Rows from block 2 of a small multi-label audio tagger, named by matrix and row number. Rows with one number belong to one channel. Each number is 128 + 32 x the weight over its row's rms, rounded and kept within 0 to 255. All counts start at 0. Numbers have three digits each.
After each channel's rows are labels from the 100 clips, of 14976, where the channel reaches its largest size: "responds to" is what is common among them. Only what is clearly more common there than usual is listed. The data: notes from a synthesiser with random patches. In brackets: how many of the 100, against the usual share in percent.
# filt: filter width-3 conv, dilation 4 (model.blocks.2.filt.weight, 192x192x3, each kernel summed), inputs 0-191
# gate: gate width-3 conv, dilation 4 (model.blocks.2.gate.weight, 192x192x3, each kernel summed), inputs 0-191
# out: residual pointwise conv (model.blocks.2.out.weight, 192x192x1, transposed), outputs 0-191

filt.18:106154142137116170134109218121092161143115213177126154113115115073136199142117217127126154147123161115135115105161136178119098116192090167119093113120096138109130186130100176130126101115080150125117187063078107159142078100124152067118148141156143120135187140129201126147166170106192118186127145107103148126090141158136130126127089109134172142125130107132078121111137101102138120159093129172219137180164140147108050104115181104148195130119119195117173104119136107133111091095112082149170149119147112118154135161072082092071151097085146114146160127100136139142106175135153109151
gate.18:130138158109184127066128125088139119106135102120130164104131100164106112186076121192147158160110111121190162170123059126099126139094138119134082132171090083114102120130105127086120125141114125171097209079121127125065136177118153113124140167147097168164150170137179142134163114120123119140169149117125171141196188082084084101157105128057151163141161153095144096117082119084125107121107113129157165150098094180095098074106159182110139125064125159166150131150107131125123171154082088116226103179177178165182125159130136111150132126176130051130162110120103176173142133146129079135
out.18:110177205129167192116147131083140178108153095163124153189169102137154117168125129168117117156086108132176124105139107168103146109134141147154137145106111108098085120091159155099148107144067144168092146062125079083127116132152181148152188175180145162157144150124168119140213142147140124134178162115158209131109152112145189171224132120108135147125152122117093179133181122088157151098126115108173135138154116147145087134105187114133106116099139121194137088201165149174103146140138091123211133133154150141161118152100140122148129127102162163135084173194125204167156120123111114131
responds to: text has "pass" (96 vs 59.9); tremolo (66 vs 24.8); resonance (52 vs 14.9)

filt.2:081122131093096083125098141170088106116138139137098126106066132171092141148152104135146158152108123147128136116109118130164126137124097142093133111101182157182148103136118143176129164137203123172124106097228091160130114091108145190110123133129077095148170119166133114119137150126176137094146133150087175028105087059101156155101185105160137154175132192196141113114114084140097087084150121122136125100156117160117190104112183140092126117166058105118127065176087108116118140219129168092097093135068132148127111140099076152134126153180081117096151082087110122132161121101090124097
gate.2:126116141109188134101130121112163116087128120136136120082140133133074123125127085183107150176138141157194140144122086101114143102131140147138120114200106131148154120168135130112156152157140150164130180103115108113113143161112148099115121219140128131106137212147129145155130130134120145106191096123133182090170153104079110063201093092089165143144155104093115124098068132080171110094152105125137194103082162147110104100092134208114093076101120127190110120128072138155152170116116113129197060183112210172181160125126107118140086111127091110070124123120091194165171105185117158146
out.2:116140143169118112056139100125102126102123116141140110074120093104081136149068089142108145116053102162089113147098074109111092098060147095080085101131147084138063164107127140115134143059093099113073219136141199130144135137133149182096137094132147147143141109109166150138144146115104113089140172132172092098089141112072026135101163113126092147126110130145087160137053098138134168194126175104141097125079113114146172108076135122113133121076107095068144162102089136129144125105095132083104123118087105155153064136107108138151194114148098123097153100120100115124139208162146096088
responds to: triangle (31 vs 9.6)

filt.125:144162126125099137135119160112130134142102137118103187150096115124163119163084174155180171145086126105134164142111104179096071155124097109137103159120155057111084096128093118117082130113136157145100160116099163118083119119113127132151128108131119192180176112108198163100109125089136103200127183136145131175166147136162154170085184181174152135121106149113087106126176113131089137162072143161154134167168092174125096101151169118124189151125137123097215127149145193147102115163140131141168161121187104128152096110107208093102170129184198083214187109097133130163105124099171117124
gate.125:070089168092177123077135133068151129100150085182118128117117134169089100174117115155156150174102142138180119151124095141101148072115148160098093151151068102137128086147097164091174094184087109174127172100163133137120117155106150160161174195141137122165141185131123127163178166176148085105168124157080174112103167091082107146169103044029136095140120143136157109132090118111133088078135120145154178127106097146132084094084135171107107101104094146170124118151095113133085172148104079126157071198104188133158127187111116156140117092130107131104169120114125180133154121140084114135
out.125:150162125084189162137127142162178149120121122207114133185157129135120142111098196113116100124127172076179147080126120171086084109177156186125152151157145105109155145087193132129155132138092159181167111100084090121149106135112173080177138140206181106120168106164134102126167127093143147157167105136108175137159132137195163137141139130180210158119150120127101153153194141102118150135088084156158184139182120112086108163192155145134154102123149078155142113136161118141074173112109112106185162126116182141155124128118133094060116134086189130121110096115094171157158110160111185123
responds to: noise (28 vs 10.6)

filt.94:141120117121077119167094136150126144175093119126124120166115130080176133092131128081154131116111144145099117131112160177144137144157075110112129174090175147139096138144092103154108117109156129094095061130138185151129115061109112156145063062122095131094107078102111134076098168120161108165101152151095088152130071154149164170071176154175098107118082149163099117148183129178110140170105141131082090131122098130155180148142088082139140169170132111097113159083176217112078086160158128141065175090145081101078074116148165114090164129185151135167187121120176072095114144092158110101
gate.94:136106154115180117117128107132141152082139137143127117084133128149033135140122075206116159177155121137193158142130072082132129106127126141138094128188133110138136149161121138114121152143177125193106199079114081138081132138121170109149121175139098135121156182141128152129140126100154127127190136133143165121202177071102119088165113130118167147118137158105133138135071136074149113065151111134130169118098151177092113070081162204114148103107134124170122141144075121119131162153084122120181046172134188160195128153120143094131088123179076061095144103124092191139146148168088104149
out.94:142096210116122087159107128147101186155120143140151075078152119139112141113134095064132145083148108159081130142150127093182133126150148105111086143155154129155125144155116146183137118096117067109144106171124156179162151080207111115151116068116122073148101099134062169115151128144133157097116105149157118144165164136099104142065151139143114141088093157132133112150115154165117127140176105115085094097173134089194192121121152091124147166160131147105089168081127113058150076137150159150053080077076108099137091146120132109123126111164097100133121132165164053032067126110110074160
responds to: gate (54 vs 24.6); harmonic FM (42 vs 10.2)

filt.151:168184116171112123188085177124140126113066113148091097137057127050128086108164148122156151129142176114105134113076120170101083124179081090205132139125159137162123094119178091103158125132116157135148112127105113152170077107145124093103095128164127147093196119127165161146145171056148128182137134107120133135118142167170120128148103135196124202123124119059067126138211200134149110129115058071178134109157158142061148125167117127111091133155130081110094129086140141144108116121137118189128141110123125133133150122141150098093093144101138135169040087096102126137144091135175160153
gate.151:164134151130202121104130123121186151068152119163118131067160098125073126134126095189099157164164155152191167154089070099097118123138156133198095161189145097138148136138141127111147151145139124170133183123117088134104142168152162107151108177131127127114148182128149173159147129122130160115181118118131142112173177116107108079185090144144172155111171122084127145130094167107161124096170098124136182125084151130105110094111145195133099086114162131187141124141073125152142175116053112116185068179155193144198144149147148114140068125123074095087114111135060193157153120173102129138
out.151:112120091140152084104117144072137132125139089138121140212106124129149100075105169171183074108098130116110060124144104137134051130116137111102097113110095120099127100168136070117117114099144161115040093111102127085056102100151069083077096120137137151090114167108166091066085148090095099166129211147126139116122092133159121109142126105116128083125091068109139110121124116086168118165096128155063080172129071129150116062078104166102112094097105159148139128061182153080105089144120069128117161134165109122084085080106098126108125132094162102167123121094148141181144105109140104093
responds to: tremolo (55 vs 24.8); drive (53 vs 25.1)

filt.143:143140111101133199082157094092117121150143100060066141139135173088165115177099131133127127143128124082137180125018114131091120168167129066157147111115075133111121112132164114088136077124122149103215116106128123113152090104103143088104208134148154088159198125151115067106160079145092095093112121060190106152103134080096169125124112154100151108169162174110117158124127093146102100126101145125147148145119140137130134176112157100163153155073120159132159056150149190146135150071160114091121149127119113117077125163116101168141137128088149204113116156126168141145133093086151175064
gate.143:139133123131195146104125119111160147084127124127106144109166108150086155132117139197094173191112160148193177150103096110106097108138140161150114131198114096154155129151123117124170174165083152209163177142098099128111160157118131100124143193121116135124141198121149155154140143094138130119200124116121146111131165138111113084189103096121195142106170122104121086112100127072168105109149124126154188132091160172102086104123144209129131069102149134188151109151087135154143171115088117113196091203137202149187138149106130111115083118108111112089142121125070200170171151174112156133
out.143:098099139159097130094090175073188140082100086140122103146110097150093068167130100160184151178119160131133091127126084131135101102143113070120123096174135129154102099107102158113157068157134138183117113139159098122133149112106153163154139197105134105161138206109152133132134104136168153145169148125105184094100113075136183148178128111104112149163119120062140122143127108135180073097181090061135185097139108186107156154142177138067098146120058150150092115149083098142100134181131118151131095182077196144147120168137087188114086159149102185131099132164121165146202102147120145122
responds to: gate (59 vs 24.6)

filt.71:129116147132204146086125164116153189090144139178121189142164132148102143157109126172084135142118143140206110116139086111094117142129149138144148094187068099125170142142148093119149172159114164140135170131096108127124133150149143111175123193106190111133137191108123116129141172135131120111164107128130152099114124146105137072193136128081181145094142073124130128117129116116168162106136156165152183123053176122139080134145153179153097080060168143201162114138093172219094187115128174082159081184150191145156153144156125137125075133064098127138140124129082161160156108175136168107
gate.71:152145134130172153108117079125131112105124095143108113112111130137073127148106131187140130135081115053166202158060067092051102134131135092150084124162156048122096111092140071078111112122125114202123155091125130134093108109110127111127159159178078186127154158174194133149150129082098102126179136104148136131211180065112101109145117148123142134115150165094142152137127135096128087123094073122167150140106130140061160090153119191114160122105166092151137165120118075121130169146029093121169115159172165160153090165111143113118126104191138096080118128125082166122125103134109110128
out.71:151137152190126155100110096122138158135154098119137159136177086081137090137112084171077120152080158180154092116117103141103075110104171123114170092204092147102096129132138115113129196177092193133100161146086136124130131150173164139123102115107194117086140159043148139142153125139171165135049144117100125114112113143148144104179152141127221116160163068091117167110109099136174162181115170112106185103099113135149100112128162110165093109107156167171158110124120194192117104138152106114157141161164151158135167158132149160141090154097125152114094163184139147144231130156147108090
responds to: text has "pass" (91 vs 59.9); resonance (37 vs 14.9)

filt.91:123112138115126142141105099138084111131171120121071165123151094211118144154171107120148118126142107095122158123108146135083123199175116168133122109094125137120173151212125067165062133121178094126088159085180111123112158133111142108115158105117141107181144085136136100066158103152106135080112085147137120105255053042122150095094124140117110095144151186229199142102130106119083090148115125119091114124131116117097149068150137121160113124143124135109117050083136172102094123195149120124135143106113114096114145137092105142155108138128113085137084116134142117116117093097153112120
gate.91:108128107124144159125168136053129141139100124220156169111148125161108078104151114145133121135143125103149078147110121090138123153121112045120115125157031170102127036089159133039117112126182162091137134114109050124127095143112129082113100153142183181089138156136148122128112115147124145131112129102136155183162185137063133068146125145055141120136148117032143128096128138105131135107135090068138136068123134128171120170083136135117048159092111136153089081121127133157139151116172145165136110140179140146111174134169151093146098169157119156208079143159155139128127126122149130141
out.91:109112153174095117138104173134152129099133111141121157124084135226108072117160104153180105138126158094179134129114135125133114212162073121091138084119135067099129105161115117113133183130181124133129124127156121148125073100128144127116091087152137122126094129124136124064142092108117127143156141135138142130211121070133146152106144172121127064066130125146117073043114076119088068156115053147136176121141115132093143110109153198146117119158165094121105105154096179125119160222117100117144160169151151080145124143128141162151092177173174130171122091142085138096149148021146147103
responds to: noise (26 vs 10.6)

filt.106:107123136134127153130157061163124062129131078088143092161158140097148115110129145117121114125141164174097137132087145168116138072154132159140124160111188138144152195083086216148134130113044100177156135133152139100114095159101152181077178144138105117146132125195121162185164128173104105116136149139163140090012126133152092189123110037149093125138147166146160130147116149162140126124131106118144121172190066118175136095133126120114144114187050140099128146148123083085130127101116082143110131129048125140165132123117108126119155139091157145041139133060122140125131176140105127152
gate.106:069111140132170139122099123142157099085143176205157169055144149121094178142146121147091107156153159126155169133166095156133150103134125154113107118165123122140158178125132138116131134147140133169141165059112102126095093162113159111113134194158163145150117169239154142167149142134130165116170125097105184108146168124099069094164119079125149176109153146124157089080072087110180145114127140175139155166123179147114080093120118162126189080107091122152162127155079122151116165104098091146180097156124167155193159147150087088115139120114089089059197101148087164124143112188126141183
out.106:132149127086168168133162128175129149137172132110103129135158128156181154115136167168086139108159062109227199089117165098176153133156137164116130114125145147165134117144157152134174111131126135100164164167101137102119163118096149065141137124137109093102082146102122110078127129092119146137155087104113054144121177125147115127068075106165109114143146124155150167123134110074086116078149117150090062139173136141153104163206113175176137130140099111132140095201154107075112190079108135123166127129138131145085126131132099143145122119071172062114119140104113176174078096078134245149
responds to: triangle (41 vs 9.6)

filt.123:202103136196163158131108148113138190100079131145110104123125155085056139098107132167102134118138184135150144134084111054128089155172085081190156134166149117161114153137143134094168127167091154144145111123096097144169064076138157098149072136166131094128184152083133139148172147045139111140169164111124166143147154097134136124156074220168148170107155117089093154172148144122169125111164110134143148106078180150123138157157118155135169112103190077161141129115127102166101143132060193109112095146138154152151108192131127127122113164159100151065112112139113151131174172166103170133
gate.123:097124152110205122116128111141153163104115112123089120098155135119078117162120096178111165187175150161193185150111091133110102083131146158121109071177112110143144123176109151130172139143109136193159199095092085130092151139125153087120135196101099091124163186134104135142149141114137118117191115120106181103133154092122109100172112090113185159108155116124128084094069105085149098085112131152164177134135144167099067076126150191138154091097115147178129099146081105134115166124109108110179076184094185151198132181093085124129103100114113114065178101116110193146145121159090151151
out.123:111122122111092149125126133120154136124125159108110145141094145142147156165143186091141147121121103141088118096114144134141217173169121070125158133077168130118167095125095137146110142135117116104118119165189083131137248164118105123171164157113121115156113131166120119177137096178144126188093077140134085121157086131124132111099126145163058097205140129098146115109208116171115155124116153058108126112101155126185126150181194084162104103124148129106126126176147073186113109166160161149162135169147171058107110102128128191159137124129149101173118167118121008174139120138124131158
responds to: filter wobble (40 vs 19.9); triangle (30 vs 9.6)